config.yaml
model: "multi-label image tagger"
dataset: "drawings of small networks of dots and links"
train_examples: 48750
image_size: 32
crop_scale_min: 1
horizontal_flip: true
arch: "convnext_v2"
isotropic: false
norm: "layernorm"
hidden_act: "star_relu"
mlp_ratio: 4
inner_norm: false
drop_path: 0.05
patch_size: [2, 2]
depths: [4, 4, 4]
widths: [64, 128, 256]
kernel_size: 3
num_labels: 28
init: "kaiming_normal"
residual_init: "none"
optimizer: "muon"
muon_scale: "original"
learning_rate: 0.012
momentum: 0.85
nesterov: true
orthogonalizer: "polar_express"
adamw_lr_other_params: 0.0009
max_grad_norm: 5.0
cautious_weight_decay: true
ema_decay: 0.995
max_steps: 11500
batch_size: 256
epochs: 60.4
lr_schedule: "cosine"
final_lr_fraction: 0
warmup_steps: 1150
weight_decay: 0.01
adamw_weight_decay_other_params: 0.05
Rows from block 6, named by matrix and row number. Rows with one number belong to one neuron. Each number is 500 + 25 x the weight over its row's rms, rounded and kept within 0 to 999. All counts start at 0. Numbers have three digits each. After the name is the row's rms in percent of the matrix's.
# fc1: MLP up (model.blocks.6.mlp.fc1.weight, 512x128), inputs 0-127
# fc2: MLP down (model.blocks.6.mlp.fc2.weight, 128x512, transposed), outputs 0-127
fc1.268 082:488518544450497468499541474525504526511454510464527497487509473549499539486453523469514545508502497479508511487502518457457522455495548547494507521506485486511532532483499464506472533474486518480509418498503484466496478496460531492474505534466553486514485456490508502482490492476520478493529529509494464511491497507498482518525500516491484499531507500473469508525498505499519563490499
fc2.268 082:495494461523513527473488490506543470571506468510481544482503485431483492499479510529513496470501563505504479528491469464483488491491496525496492521497467505502476504494518475499513507518481522536527478466493525518472508519496503453487473535498559497501516449475524579516509524488491517514462512479479510518504506486512511523517529492472486546536530497486558530503513477498511497511462
fc1.270 096:497470487492526521534506457496481524492505481499548486471516457505522468506449516498501484480491476519502500504495504512464449496495508521516524435532483515506559488534450498471517495489520489508519485466493496487471545482466482472483469498502492536498505483491503504496510512459471526497480466473513585526520507437524509490470490571483498481523507519479476521508486517470522508499525
fc2.270 091:537484485490531514498493588521513507531517501496521465453506498513477494478473502507499489570477477493544497494505454473478508477522510556508503540497516504474497503500525452511516483447503520498519512491500521468514509504481512489517500550465505527463507552534496453518525512526514480518504507485435523491504537512513482481474494487544480506526490502500524482464500513541519527461500
fc1.271 111:533496521455497554499500509522472497507498522500489493504447509506492467468507496503445533507534503486502523502570518528493531494497469494520524475473483480505506483542505470516520521492460513527481512532493486512453486523510488500477492475517449513545526519544493491536491513456499512487441474535517534524535535513454476483464504494510458463516511510517474493499463522476486540519494
fc2.271 111:541486453516504497510489486519447492522513518449499471510514500488522485491543501501537491522473510512526457465516486439509509498457492477486464468446498491477489493467489495509495457511507514509482510503527514516528458506534446479524539516457488557540485512540531513536493472495489505508496509497512489538500513512472485525488504453539450480500519499486482537541520499491489451504521
fc1.272 084:536544504489495508502516447465481465496493500469506451541474516481505545532542503496511464480504471493484513510507516522460488485501481472490477480433481510513512433531531484458491470524518509461483469509493489493493529521503532532551493554496526499510463500536491509478494497481519517473492504548514520501504490505461536474504507474472487523498502519520537525506503520505448548523495
fc2.272 085:560472482492475513490505513508470514488486492503503506465493517477495495507514457538522524491505467537453487475503493459485524492472495497495519509501526489480491489464517535494514540557516503495530516503548513475471490529489528510476506532453494481486522543480518454524500487427534477482506514535526564501512535493471494503487523502510494513522516481501502475507434478493492456441506
fc1.274 129:455513483507474492468514484468481465524473532474509506469490498491504509510507448487520524506532517535498470495509498491526496535469475554531512538473533492506484551522521497464471532533479500539517519502538509469488505475488505506512474527532519509496486468516504531481517481517479451529530524497536472447532496488478491509494466483547489467515432523540525498507509532491470484521461
fc2.274 132:498547508535483490520531509472497482479484499510536519522520500529509509462518477507524462468455511528562511466490482491531502486512496539486509537526470528510524461516513438492502520522516480474461517487516458498505495487459543489531514552502505535482482501542505459502510563486518494497473480515493489466495538494492508470511476501495529506512525464495497487525566490549474522498495
fc1.275 117:503500533493461511513491456568511500501481505459494491528483527424502496460476466520515509475472493530485504487530477490474541523537532487464498483517495495489460490529510531469517506505502486548505500464432470541511566482509508466510521512514483497481469505526476510472521497511495498503496485531500529490512487497524471477508463516470537507514467533495470503516489494469520466521548
fc2.275 117:501530492512519485512492507472482518490511529522490477486524486523489460479504521527539490503497514514540515518478500510485445481490533542548520519538516494485496530524450517510491454460482483482508479508552540513461527514526473514510493469497501523508500534478572459544443497513489504443508521466508495505508501513505480471463466516525533533455500507536479506497515490513531482509458
fc1.276 080:487514558522481501490512503531520459532483523477472513524536517516516514508450473502451508527487497514478501523512499515537527515454500492476474497493510451499542504461494514428529500440503491521460538502504483502475506536477507521486479480539557485507480442476540531499507497507492502515505478497501469460460484513538477537484530480486523472505518502467520509486506473513502506486536
fc2.276 079:511549508533506473488524539494485523465510481536515537487545522491507501496492490508523494459495517491468476505472484507510521466487511524429501468493504499475510507508497550472480511476494501490483498527465553471509477506472497498490520478535509491464523527464437434464487487514480491478475508473522502534487489491510485506482482479503508505463472518486503503478535469539504466579540
fc1.277 099:448531474549493521507521490509481513522509472504493502548476516497516553528469535473524488487549509488469504537519522482504495533493504495509467480520482508516502458498487529490507518457512512503445491525464528502495434546518527507516503546498534525503451507519492481537536485491530526474491477470515499505492461491516553488450472527482515531484503474520517505493489479525510470458498
fc2.277 100:535464516493490476524516498499453478458486513526531506551491504491557543522468439473470505517537501501571484506512513497519538503513518489494500541528497450513460499525466468500525536507489457564470491484481501512474475506502522496470488531511463462482507482499505474505515491501496503491513484499497500513502524525496484519488506496542503492506501518511523554512485559487535550481494
fc1.278 102:506495514489494469499505490524497480502480502497491493519495571470483529572518480473510517510529450486518514475470459477500495514482504519503501500474498488524494505476456496484527494541507514522524456508497506535463519476485524459537533547554511498467475498548517486509507509514430495520463454479486520448537488506470525488489531497512502528528499474497473531506504528472504477473468
fc2.278 099:487521456480495456494473479524495557463488553489528499474507550482477502494488503506519500546475502497541496484518489505489518465494459461519454463505501489479492506547505469501525498520468468481469491501517478513476497519533521454530517519505479461480504532440491455525475527514473497476510508508529459492488481496502486492485515485502577507530479501513515478513502533520524543528470
fc1.279 091:488502522455495527518520532486495535467533517515466485547520493488516454501527528478487528496481524529534506486523469517502480511543499484501487489504464483533507496479482529442491509508527497490492472506481510434476520520500505483532515490510499548519432518524517496497513488523500463490544482484427505488510516466452455492536494494515487437486499528517494486507526476499514457482513
fc2.279 099:511472489498490506502509519501510572479475482528485471480505492509494510467534512491473534564507464530497500502511532497548501497539524483497531468516493509539501489518489515492542469481492490510510489478509507498514512445442514481451474529522557473509523528475530536485510479452492478472495472458473500494504488562482530513516493476477540484539516517500546486462498512496472516521503
fc1.280 085:498533529440495502503465527527521481488486510481466491507530504533520526471519508496476536473500492503508512585460530486488514552467502510535510486493489531494479493492528500472505479496443498489475479499491498561443483498494483478483508470492505480488506533508538477456511523509480496447512503462511513515503514515461530540471491468468463505507525523539491473509499482525485463501465
fc2.280 094:492532473496480436468500554492500490513507507502492505532504486487507509518505478487545482509531513493505518538501529501585492459472520521473480515469483493504490485503488500442497469495497500500526470511513488508509474497461477504501486479507483477494549545507501530592492524493502471508531523462535460543530489525493481490497489514517462460516489476482479509489544484515454496510511
fc1.281 072:511470520471498470523551488483502544513486489505542486509503476494534516534516498505485524504458522525482493510487470517557487474483513463501507487484512488505504537483461473488499426543497542481495512523488549552521498468483505482538448528472506513529463511552544488480512507512513502541530501512464529527509512483469513466480497483503535461526515533470529484488485500490517531493498
fc2.281 068:488455474478510465483524514515466506497476474539528507507492497529498458523482487528483501516469524508492521513495490457507481489492484518497507532490552500525491477526510503529477555488501515455461470470508526486517535458541466516503514476492519576497489514506513504483527513560513496529461479504548451471455469484505487538488495482487498485510506537500488495476548497526456524517527
fc1.282 080:527491483522500505485537488541539509541488481484507513500469515465525474482511467540527512532549513504483515520474527455508515505478490529516461482520529483505522487526477489446516510526524496497486482528478509503486539496485503545543518478541520539465474466500501507542473567479442513496525511511518504520500502474501456454514474474491493490495523479510522481505445493511450504504532
fc2.282 074:494497490532483492474497525526475521495462535513535521513539539517520502484518473510540544478470514503463480500520502470505501505462499516495516516511506472482518515507503492501565478463557530516543489493513528484483463519458538510522483480465520490508548500532510462518506516509533502516509519478482471506485502482504497447501475509487543509477507521445566461560462506511493500500476
fc1.283 120:526510496506489501456452501487529469514495494490514503544457511524457511537475502526530510514477519476487469478455505483535476511486497491527502517486483535483459474534479501491538562508482499499491466504520505547467459519499503505543518480494493510521539472489526472496492504530519512526538480501486465479489523549489483520550485487532455487517529517503499473489485510516490479538583
fc2.283 109:479498488527478504482504507543497515480540525531504498492524542482512489522453464557467504517534500497511506495469496481531486500498498469501515509529514514446537457542510506492527442521489472496531523508476468529496540490509469465469494516502485473475482491503483474480519485491457544530530502526491418489551524466475479503486476546537494503497500515509520541492486521499491478525488
fc1.284 102:497501511477530522509510513502502525479494495495522445488520504454511516529480518523510486510488470507454502481476497456470514488519533449440483506489512530510480511494520500502496512443512513547465536484474476546482467453480480532526509489462505534521509514534477529454485490502485478485520446495478531473496539482503521532488496513490502476493562528509500511468512576502486501509517
fc2.284 103:482491473503480534526476522475491511481497511495463496524436497499475497496498471463466509563492522538517505485490489525503529495483514557501538500514547517465531472494492549528515466579480502518516510530509515505520493441476509501507510537488533510475509528556492475504496467472480510519535511488518535491468494448459507485475491472510463504520509506512467512500501514545502504499511
fc1.285 086:447483511491535479483509498553517461511511498517466495502460482496458491513513494508508511486507521500503540553503494487527500470547517460534489508520472492514468498478495497487516492519503517467556500482498466525433502484532474512426478482509459534543513508505536543522464526496490521477514474500480504526496552546478510509486474498524488497443503514496494514485525511546509494513481
fc2.285 089:522509458502518470494478567516491481518522488461549509510481499487535511540522455472454497465491492519473449518470483539498486525463472478466507522466492487501486482500491510492452504509490479493496502500516476500486537513502423498512484516462486476544490534513543526545516499490465494475525535503469503476469506537488540498500506517506507505506515530541482494507522480553525482474518
fc1.286 095:503447496471501478490539491508468534525540488485518473460470482490506467517490539452468500528546516456467541483495453418485514444495485471487546482517517476484490475510504490501484511505513537479494518495513481502498560496506507478500485502477487525497467491485510447479517461507500528496513531501473490489475536469514499501479495525544516512470549511492483500498492493494499556494486
fc2.286 092:520447491477498457472518473466511499465491488544516472561497482437518508503541534478504507525513506470463488518487515502481474528487574477517472504480505514472506497460487513444501472481486509529479461547493537480494521485528486474520474509505506481520542495505545452498476489486485495526523491480491482496472516492520501548488474495512507470473499528492503480486529499502500497562467
fc1.287 114:491519479497479480534481523500504536492468518443547506491485482484520462468502518508477537521550567489514486510470463521477491508484505493515507507549481519506530473495512526499546496538483539503515486501489478540507492468539516508445505525553479515549498542490462512453490498479512511517506541509500480517503517505499454467527498499528500520529467535499490474506498498533440497481487
fc2.287 098:496500507498482521492498495535498473485536504518466523473518457474473478494472491461544448490500515512525545474509465506500538476522492505511511485509446519485523502526458505514475493516509513492474531488490570505481486469528495515505507535449481454518458502524478495458486515482514518472526513491471501480522542482547510505450502541520516514472518551505504450465475529523481514507474
fc1.288 097:490499493549530526493482506543503486509512540503540474461513490455516546498523536472538460532461448506477530495484493501504501486464530533550442505507490468491478508487470523494460494500531552482515494454503498485463494478511460505505460507535472474527513505508518524495528508517528482508549476532481513440486471500530469508509486469511497512510521522470482496497514482509495489463488
fc2.288 096:495507509489530485503493473514515513463517506503475540482474529512476507487483495440520521521482492478469501450543529478495473511460447414505505467485488530474521476502509486463485503507515480454475464508455473476482474485532496483467493500487483506474486488527534494527477496508485479467497502468463479508497541473507492536520471504473473494507499505548496492502447450508539473489533
fc1.289 097:485526465497480532497508483506484513531463453493466519459482509491502486522550513532483512519506502526530503511491524513540546504517512558519520492532508450457511521462486492494500491511530499475511492472507523484485495508477513546478466468509484518498467448494518490497495506491488475505504506452480529469506473503501467534571515537555512482469476484448476532508496509504513441482518
fc2.289 108:500501493539518481517517478476537514486443498444504498547499531495526493488502543515458543493511498486502444449476534520476463521477499509500446516497505485475499526598480514492489501497505504503504519508518485487507491527471534506476509539463500491487464456542520514508505514462485508520557500479497543516482492508519514475521485472484530495499541511476524511491525498534511485488523
fc1.290 098:543475475492512530501522514488531549522523487477461493460507522518465530527506540490501526480493517469474513526521506510504510540497497500475540468491494513498512508494487512481502489513530476477491456454516480451472477505506515473547497518515474538511487477519449476530481443516502527513534514545479453529560469495449550492453481511519501510530501505501458507483520502486507491491478
fc2.290 101:553434479449517497525505557478467498514479511509506476495509508501460507492475481535501519540507520465460502496499469480475517463499547506515463519519511525492479506496483545504493457526479549484501539488501468486468465481475515486496490495507552549524471490476544480531482491469523531498493497501493486528511533500462530510515474493463530530510493558511522497513465494526508513498518
fc1.291 096:520480562499465461506516453518479521452433474520563481482470505480515519446519494514494500508526463467509516525482542516508529488480523485505525475502483485448506505497501494499467500469509512495471486527482467557488537488509481500505506487504506492519498499457484476516523495563460523535480493479483477502542478472491487537506495478504497499530519511489484486558509520469491534488486
fc2.291 097:508466474512506499485544513512488472482492502489491472478505505520505534501498543447503553467565517479494501479545511484519506516498487509496513492504545545514488513498517513488498513491449536511506517524483505491510466481522520529505456499514494482496490504543479483505541490492516463478502529494540444515513488441545482483500552514499431515491455521479429497488506530514521486517508
fc1.292 090:499457512549536532542520509494470523513480490460500530476508524508511508468520556512489461476483557494479494538488468503489547477479492483474494478506453467469513509482529520483482521509521497456451463476519496524507480503476535520477518499496490525504456517508470510494527507493491546543480498487532480456507498491484486524476481484523476490518520525475503518503448468468503493557536
fc2.292 092:530477516503503484476469466498536480496493515498501469520495499512480476490487528455476493518502481475530512506500567492500529484477512467492530495467473474489472502499509480521450446484481497503488486514454528498478533467489509505558510502544475554505535468502499532486486486469461495491523511519493472533508500509504515499540490559492523465500486417503457545487489494505518511457481
fc1.293 115:529468473541492486501458512502508472517488485486488547504516492479485484492507497519480500457502467508503539488477519480513515496530502485488438519545544492501486514479528545459505506528522481485468495480531500500474535512504514511498498433540478466522493508527508526495512482506473522500484504536502494540524506535475528421444501476523540484537461493515557474521523504499506527515492
fc2.293 107:537516467525479511498513494505508460450504502518497446489518459490485480503507540525513505501450499508467546518499503507492503475502492461535511513537502536528490458462482546473462521485516518542504498468490507544476485532517507478468492531503506473470496491494493486522511514498475514528491530523475524500488485467483470515510464444520507517516436500458488529521498526472541563476477
fc1.294 117:497517507492529505502509482480492509449528500514534494512511485510522525505512471507506502502514519524499527468488533504521533468481507520460554519504485458506467473513477460501507516479468473501487522501511545532501455470488461526505446457517502547508516488436483542499487544527464499510437445494492473500480528479513492504451539516486479499513491516510530503500506519499509502429477
fc2.294 119:520479506531493509495504494469477520485470510470544528533491527521533549522495544520477486444480535508483503505552517522466489494526453527526476503519531523530501527473519504483512486543502522491564517512515494518499481468557522494532514506517539498526502486538525498533512469461495520451473474506500477516499474510476474488507498459512487503548459487539523474529504481518516523522516
fc1.295 087:500495479540534493464498506504503510528504498525498479512470545512483504520507517482499556467494461478537492480477539514540477503492512536499434475465453522531509505495558489518476463485509549517493537533504441496462504492537492531514521480503483476499520499513498479539498495507493513467496483468503500507474508538516507475495482474486485472491464497514544475509476488452481561483545
fc2.295 087:502460470530477502523524483490505541493493461475524518499485488551480468534503456533541503536509524464528475513497502457514457488492455464524446443482488525488514472483511550525505438501502494534516470474481525456519479498498521558502496500483474490501527512478485472491478529487525520501462480478502531510508509496504505462495500510498490452501508501509494470519464527467526532521498
fc1.296 091:518447493515469451470536468536511479520514450487508523482522503456488529514504553503505522563513497553486507483513494482486524516492520446543473498528499478529531514477516489523505455506524523478450466476486517506499494504507498495481505533492487498523461452494514548485498476496504515506451481478520493500514484501522533467459495514512550500499502503487537508550496536511501544500514
fc2.296 083:513495481520516485494551487512513492504560525522533521482545466486514545526488515487536500502512542517498486541513505499523524500480518464512530509504510501511467454442500508493478515484472444516497500516498449552483527456519480486452462521413470482491527480483542474513452505510499495501486495479472521479493482496534504538490486515519521516481482526459493499506486499473500499503489
fc1.297 117:479544491511501466509510507522537495475524481549509531508492509475469518508533493518491497498526539509499477512497494500539499541468479470509492545510491523450529491481492514522530517505495498468510511512488532503490506551489484490545484522523497450472492575483478453546474541515501500488521472464521505484432490510494503473482480478524475492462492550503495455512522536505545509473505
fc2.297 111:518444488475476497498505476487499451471457487492467498498544457467529481499470466479530480481494478512474477471449545514486515569472520512510503455494464497509495493511465532482514522500486485477496498492506515484485505489471477479467534525484476476465500491519484509493491486503505560506549437509474469487497493491475489530533481546479507482500456484539526539513520501509502488503542
fc1.299 113:458492504495511541511544466500501558492498503508496488505522513473502489508537510456508495555514482515520478511496500483507465518519515478507466483525529517553499482507512528479496545478499540468486524469523500498501516474489476483477501504527515501530543447554542479486500516495454523477467487467479492536495467482473465477458515550476541498464496562524540496492513513484515489488521
fc2.299 124:533492510497468540458515455480481476492538536518502492469527532475523536539494493451484524522448463508527510471489482499509480472540544474509509533495480532497493472513427479530484500516496480486482491505517475524525495556511504505465472560490491529515475507476506503532455529538464468524518497488492501497502483487465518506470517476495484496474472462534525484472505515483495507518487
fc1.300 100:505499448483534493544508482496501480517516487480484484504523494544510484575509495481468498521518495476496452521508485489504522497491528443494488500486502479465476454519475499524517486471471483471515492484504521503468472499528491485510496492465537495528501488489497511483481528539504507477467511528504457538472542505500493456487505454432462535508520542482514506521530504555446508512536
fc2.300 102:513525466515491473484488546459486500500478497489501531533477497486498506487492512494491478522518451541504502508508445499520494455486506500485517519451524445491462460463482462511532514526523480477469531534529480492494474517504518466467503507491508451481526528491539546512469516483518492530544507519498499452496487476465521553470479506491516487464473465481489510556523533492513491532514
fc1.301 098:543496477492513461497487490534477512516520498507537486489490485485503468459489481499502532450504472519540481491469516524552488507484515500528497469484521497521479510463517554454461512503484443484507476483459483533521497456532480483540535512508552535492492491525510495503477449493462520473557500536485456518505514479481454516522497538500489498467465511476508491513488508475497481463497
fc2.301 101:497466539462555479486528531482503545488475484517487505451533506505496485474524564537519495505482513522526515494510511503530497528511487534510514514524550506502531512501485533487533457525484490532450517473522501545487479471513514544496479498473507495550457475531490514527528477483461477534504515503499493505460456477482478500495494475472520504526531483515511485484452517496545537480518
fc1.302 115:488502503531470529475466485498491458487506521531475500488482483534525482490458511511503491515491551514467508471491529504488466536475518510484500527497518470502478516481504509449543506485475502497506526534504502472423522522498487489533452493495507457518478480551476448488526504514461472523570506522537490524504514477552497545481497448493518486480513506495493496487533511481510466530502
fc2.302 114:555529523505444474525514515524482530484507489515511496555476502501524492474487479458493458529465527486449500529463522493505518513500470514497507496462502550544491488507502496490542486477498495505479512501511464467536489501467507529504498517506539437514486498510469488525527522518519485523475495490504465494510448457447496514478509482500496471434486475517479489494553463507490484469511
fc1.303 087:505549520475537503549490496458495514491513481419480504522500533472478469472495524498510477500485493481511486468521494545501498486494478535507486462499545495456516496506483500475538492466463544511480481466518533509531511507494500513474483473507494530523515527527519512466528471512567492490487464479484465490478479535468470472465535493504493520487471511461500545528507521472518504472470
fc2.303 089:483434489522524513483482482486519470473515456490473451475534496490548472503494529488423483502482458497500545538494481503485485498511523503476502500501510540552532488498536489478479506488502499474492503498490494506478492478531510504475520496526494512478478474472539487523473497495457485495546499538533520554500485518531505550490510486472469504520476482511512489525510474493545475507427
fc1.304 108:490538523490531528533495488494537515453490493522494502526496505527508466498464532449525487480499502476491468492450522502493484463475491471511499512491475483463489508555448514502472515502497495504540456509517485528486535480504523501475505489547505483524440521488467515540563507506497491532512476479540510506484466510518412517499540512479486492511522544488506497487505501494530489531513
fc2.304 104:500511487501519527503480511500505480477509475512455520543500498484492479512488510485504461516455462528485481521520480467506498504548525502464512461479489478512393496501476515463510479499524518491459451501450510484506536481505507519498481492521464520484474574523492479464499474536503513525500501539494521480543536547532474502492471522530511510492534485515503471498479510507525508514482
fc1.305 102:505477521495467493536535460495488487515537494546485513527484508476501457512484499515478530474489522495484517513481519491456505546519491485484549531467462502500501473496510527465514490532558494513508476454492452527483507515493466480494478463464521513550520458510483496554481510498537468514501510471526458496534493467535540491483474555497493491474497473515511503475481452538499507479491
fc2.305 100:553501487507491503497516486588489490483506511502551436484504509474505521497535519531526492487548499530469487519539541510548538459484520480463483514491425550506492531528496541505505492510529491496509541517486476493515524501497472518527548509467465495508505498510523464498517500445510521535515491497502492504525514487514531454483514489492463495482495486494513470496489473518493493497485
fc1.306 092:494529493523466503570507485456465495501471482496499468488497503482470499477507485457523466520535476501516495493520491491473525492540488550527492511479436496473516473483515501499539480550524492506483503485506510476507498510458472530509497499487513485517468520503504442431508495486487541502467502516460479479483470504483463548481486483525492520543471456490503506508552474500503468539486
fc2.306 101:485468471539521509485520469561564489478542513478508470477506475485536511500516509502519504544538542468500508509487472491540533491510510489524471468501480460478497556512552506515481505486532481508503526536498492498477508495485511484484522496527492506498527497489517455488521470491494483517502475561514530536520512465502511471539478481481467515477501520508446552456472533512496488485473
fc1.307 112:503500497575472474543473538550479518488512510488498514494510489488509515493557555558514496510500520481453483476510458469473515452474492473483493504499491493457496491554479482474473509476520444529509488526510481483482502527535509492482516486477500487537509519464480457517496475484470515510479475496531483464460497506500500519478498506479493524509480521541498498506465442547501488490498
fc2.307 122:521495554495521502450536487483511465508503531524511514481504492469488496480495533511506502523449478485534534470515569486483527535497509553485506476504463474476526506506506450473515486475478492488454548495488500511479513487484491479556522485508503508471474484488509531471587523487488509524498483510473498510511520532547511490484520466471516475472485473496517514478472521500486509447512
fc1.308 093:477468512475472471520484511529489514520506467515479465557525528480479448480463499498510487504519503489494490490490495511467520519488510508534520485566463489510514516506497503495468504540480506513457494483494560444490458472509464479491496467492520539506528529454519513487456523512513473500499508519490498468476491534538511505493526520493495478490475482534502500470472586508520487499552
fc2.308 084:491482555504551492541481488498516516469569532497509482533507441485496533471477484491463491474486462512487444463523515513509459510455491515524508501462491496512504523490500539522477499523496487495547494557544471526500479483484475523504459530484447483466523503518498487460460498514468491505486474503502481501509508509496489529496508478498517512501505488543506540523507486541501551525509
fc1.309 093:501494491441472513530460470456465462540502525529526448484547521526484510496512497524491562488522495523469527490499509462495498509480481522518502500559502444511474521471505469524523513516487489513541534515514502559485495500472483482539458468527526506501510487508467520505467481481487507498521442516502525509523496451512505508503547489494517473490526518531517487519510500487477489459502
fc2.309 083:523516481525483518548528467482509498455486491484540488485500503496502544491523516510497539513492531515482500490541500502511479514497486452458526516469500529494496518494496477452491542498523536473512481539522528493495512516535459508498558501499483480514486549540475488522513524503440514514501528495529455536528462522490492502502528527551481541469509470472539486525493516539519496501549
fc1.310 095:466483503532494460486462439521479474521490468508467506496481519493513502510461470525501528456521514478456551520463520487469510523540507479488486470489524488512494499513512477476523487456496470500473511503510488522529524452561504509486526512574531536524516517526506490499461483517513538498539505453517493494469484501486524474515519468521516505503472494517507519478510466531501516556485
fc2.310 086:567508492490456501488452517516490506488481479515515484488524480445548488526445448484521465471457500547517523487491491522485510474499515537509526504517529509491480504528486523483444501508485481515553492519514510495500474467533550517469509540500527456504469528504495503529478488511501500456540489464507485511516500477509536487501480517504550533472466516513527513506513514496470543498489
fc1.312 074:426503524500498500509495474478491462493479526508511471513514470509484512484541540470489502480523515500554493547508546486498490477519505512508520548494495517517482579513499484467523536486494532508523512492511459478470495502516501487498478498542552537508483459495503524542480502460524497494475471481492500472484509513490498481507470495534527518523510487449509516537502474525489560446477
fc2.312 072:512507495492449483477531519481539489494495505497474467509512506484487461517502476523516530520495511469481449482514497496471475458512457535496494498489507526559477492549447488514521487488449483533484473503493524457502465479502476467507512554519484488469490529475507523481536511448546504475533497514481482469467514520495465467495540486523496512507516483533530513561511508531515484471478
fc1.313 121:530484522529516487529485476482481495520478484559486545517497453532501500489540473498485519489534521530504485494485454503467519517486494532474497461471510492494499514509448434483506515559495545487468528522486521473494493448487484500527535485553532511520489489508468492490473552485505487492491453497533515514502511482503486505539481484511467561497514473483473507510484501535513493461483
fc2.313 105:514519511525472466483463491538514518521513523552496494489555531471438550484474481472502514548514509511451514496488498496514512504498516507522515509522518506494528495534463498471489534493511526532485533488488514421469527513506511530535491526489470488503518483520461507524518461503521515501534506518519489490488498493499516467515502497547520540566535544500526467529542492495505497503478
fc1.314 085:492563532524520500506494503524517471483503500518491521537487537455515486516509540458495514556524454512492509484565478518510476539542484542446474507497484482492501478442541493483487513514552526487451468508549532521506481518511490488507517479494505513491493481493528488499484518508491523526477472509524514439498473474488516534485516475473488527530515485475488495503503452484500512511470
fc2.314 087:487440446520518521496493474539511535481496527517535515494520450487523525504526539486534522528499532488520483501499528482478472476533509463509505507538531493506497480505500480502474551530524506515462502521511485451497502496538496489520501535554541527458489490524513473482457509541506487498509490498511510478478551477503480511463468492519459536505494495537437510504478531532478494471500
fc1.315 087:492506468457458504482469535494491465477529504472514510478468529494576464514509515523514503517519452463513482494494507505513490507475542519538473475482457469481469526487486512481495501451531524468492490534467482527425475492488455488531551529474513502479525524523525493479483501547494529503502488514490467482531478524525520493504498498509480517477508518465492445507508518485507512517518
fc2.315 083:463479434509531478464514466482486485463486526504470539536505523502544478489497457502471492512526507541539509502526531481534507461483511482497561521520518539496501520464531482478542522488475527503476528472484498510546463484521510507470442496485485487489457486520485483495509487500531526531464507456495486507516521526507484471525473502486501492505521508511465474530483557502516497469500
fc1.316 075:516511469541499517539495509514515518501481513470507511493497502515529465519511496530505514499481482539466480537459499505459465538437504546469506477481514489475513450504489512530546493482554517492490480497539522473515531546539529461470525540507473524503506481514486450486478505492510501455517497509469491524549495505535486513503505526477502498544505535519521481470485477483533528550489
fc2.316 070:531446508536552506501465504495519528503511489485496528479534548501489483505524495519511493511441507518474487486440504467518537495499484513527511523520485456495475490479521517504513466525494492457477472486521453534472501444483513487504454521520502491491505486515467476551507526531527511471529528521503479545519540497504492489455482475495512508513547523493483483507511552510452490515528
fc1.317 091:470560499518522481509482532496486483522474539497533520514484500515509533513504507432531483515476534525493538507488476495531484503496520461503503523471513469456507511513520499549503498474518464470502506530527481515503499516521495462478489479514472480498507531491539497517542534501486533486502423505546477488509482502526499500465521509507537492502484489473508503490512560408498478501509
fc2.317 092:482531484491488511521504519512557492494502461563513516500536476490494507542515515483504490506483482526496483516523524474492492483518494475508528498541503510491433498512492471524505479514532454479523482469496494494456497490483529515455468504514486534518498483459486497477512452512483509513526505443510482511510553478448517486532529504459514427544468493483488482482460502544496490513469
fc1.318 097:506547553533512503509492527511459459484486505486455525471500504515515521479512506508469482477510525542481466471463461497557475495457503528515476495502460522482522509501518489475509468535519482478475538480491469498532484467509485493499535490501504500513546496548500517522521536532500491463507509491447506545468445509441548491535496501518510513517493514515464482496503540499481478485511
fc2.318 096:512511511485496471455524461468548537501472520466527492470545517485500502491475479549502533514513448499505514469498500525470486501491479515497526492481504482540554498489504485459558523499502456511511506527520530454482507529472476498487475482534492477487550527509487492521459519456541473491509472478555464489496469517523525537512530512512481509506541466520467520493511513491472497511497
fc1.319 070:520472502508515518527521522495509487457519502508541534495464522464507489529495474509502517490500507442466486482513488504515479512514531496482450480528487523554527466488475448460516496480506493481496512492496470504475486507478452512472487521448485525493510533460515498481512496477500490496462496594506515464520470505500456526484497474525486534506479524507488539484497450473517470547516
fc2.319 067:482525475515514504503512534499518538480528480527475498479468512510485465475505452526495502505510452509481516442524487467477530481530530542492446462484490482528490493460490473501483469473501505537483518525489470485481542488480452474486488476532486499486497526548540485543512489553504485508462491478510512538480537464500550483485525521488476523470496479462527488502516516471527478481481
fc1.320 100:508511484542513508536483556528456505497490497501494464507511470489515469533507514506501498519516478481470521483544484476518501510530482455492519490456474501462508517504496483532467462532547486501486497495545496476438526456515494498434501545447475537513502518510449487528517484503550495492492483492532521473481495510487515477537494533517509505497488486490504472490507513498503536505573
fc2.320 104:514488489483528512524499470485510514507501553489510501521517494517474533490525517488530523477470506519499495484477526510486527524471500549504489452463507496518505531505526519520470513463501498490497551481465494487530490536477462475533472502523559493550509512528546445457491476537475437546520502534493509485522506521505498458529470470481472498488485452457489504490484509535472512500520
fc1.321 078:511500516537467489506487509538459488480490499482481479500505519508501474439503495510490491496536484497494495513512543466481492532512488501505495543548474491510492458486561483475550503504516506515496469470476532529487543490520482467529525461545487512516527511495517552454454481506503494441498505467526488500468552510523496528508502487480537478471459472506464497481524514529505506443490
fc2.321 069:523497509522522514472476483502479515544460482482433460483514497484530542491510484515482469492489580484512527480508473523455479482505533507495503515468496494487546494468415533496542481493492474507517484547520511486488488525499508504435478515538500466480489506515495494491479521521481465548497516494491478553497524499507493533487507538501491473517552508496486495537494502496499500485502
fc1.322 100:537486532485503496546522531465494465493468514494507504493468522491465521501511512463506485470464530519485517487495507477480522522519511485526470459493478459541547483521526471499527489490483522525495505481515523543505557530537507457464519475492468525490468549550472508526481495496476453486483478436521500479495487493453491509491512510477500467486538521508482511485509523456527459496490
fc2.322 108:497480483502506518523495509482536481519497468438510505532514497440484484515541532504582477509453461512522437493530526508474470478501459550504520496489446518491511514522486509537508520527483499476481470538475521485514500487486530502474515475466500472464504542487524492472477498486472501472481503501507471512528509493510481535555491518521473516484475483469502491461532479502493490524519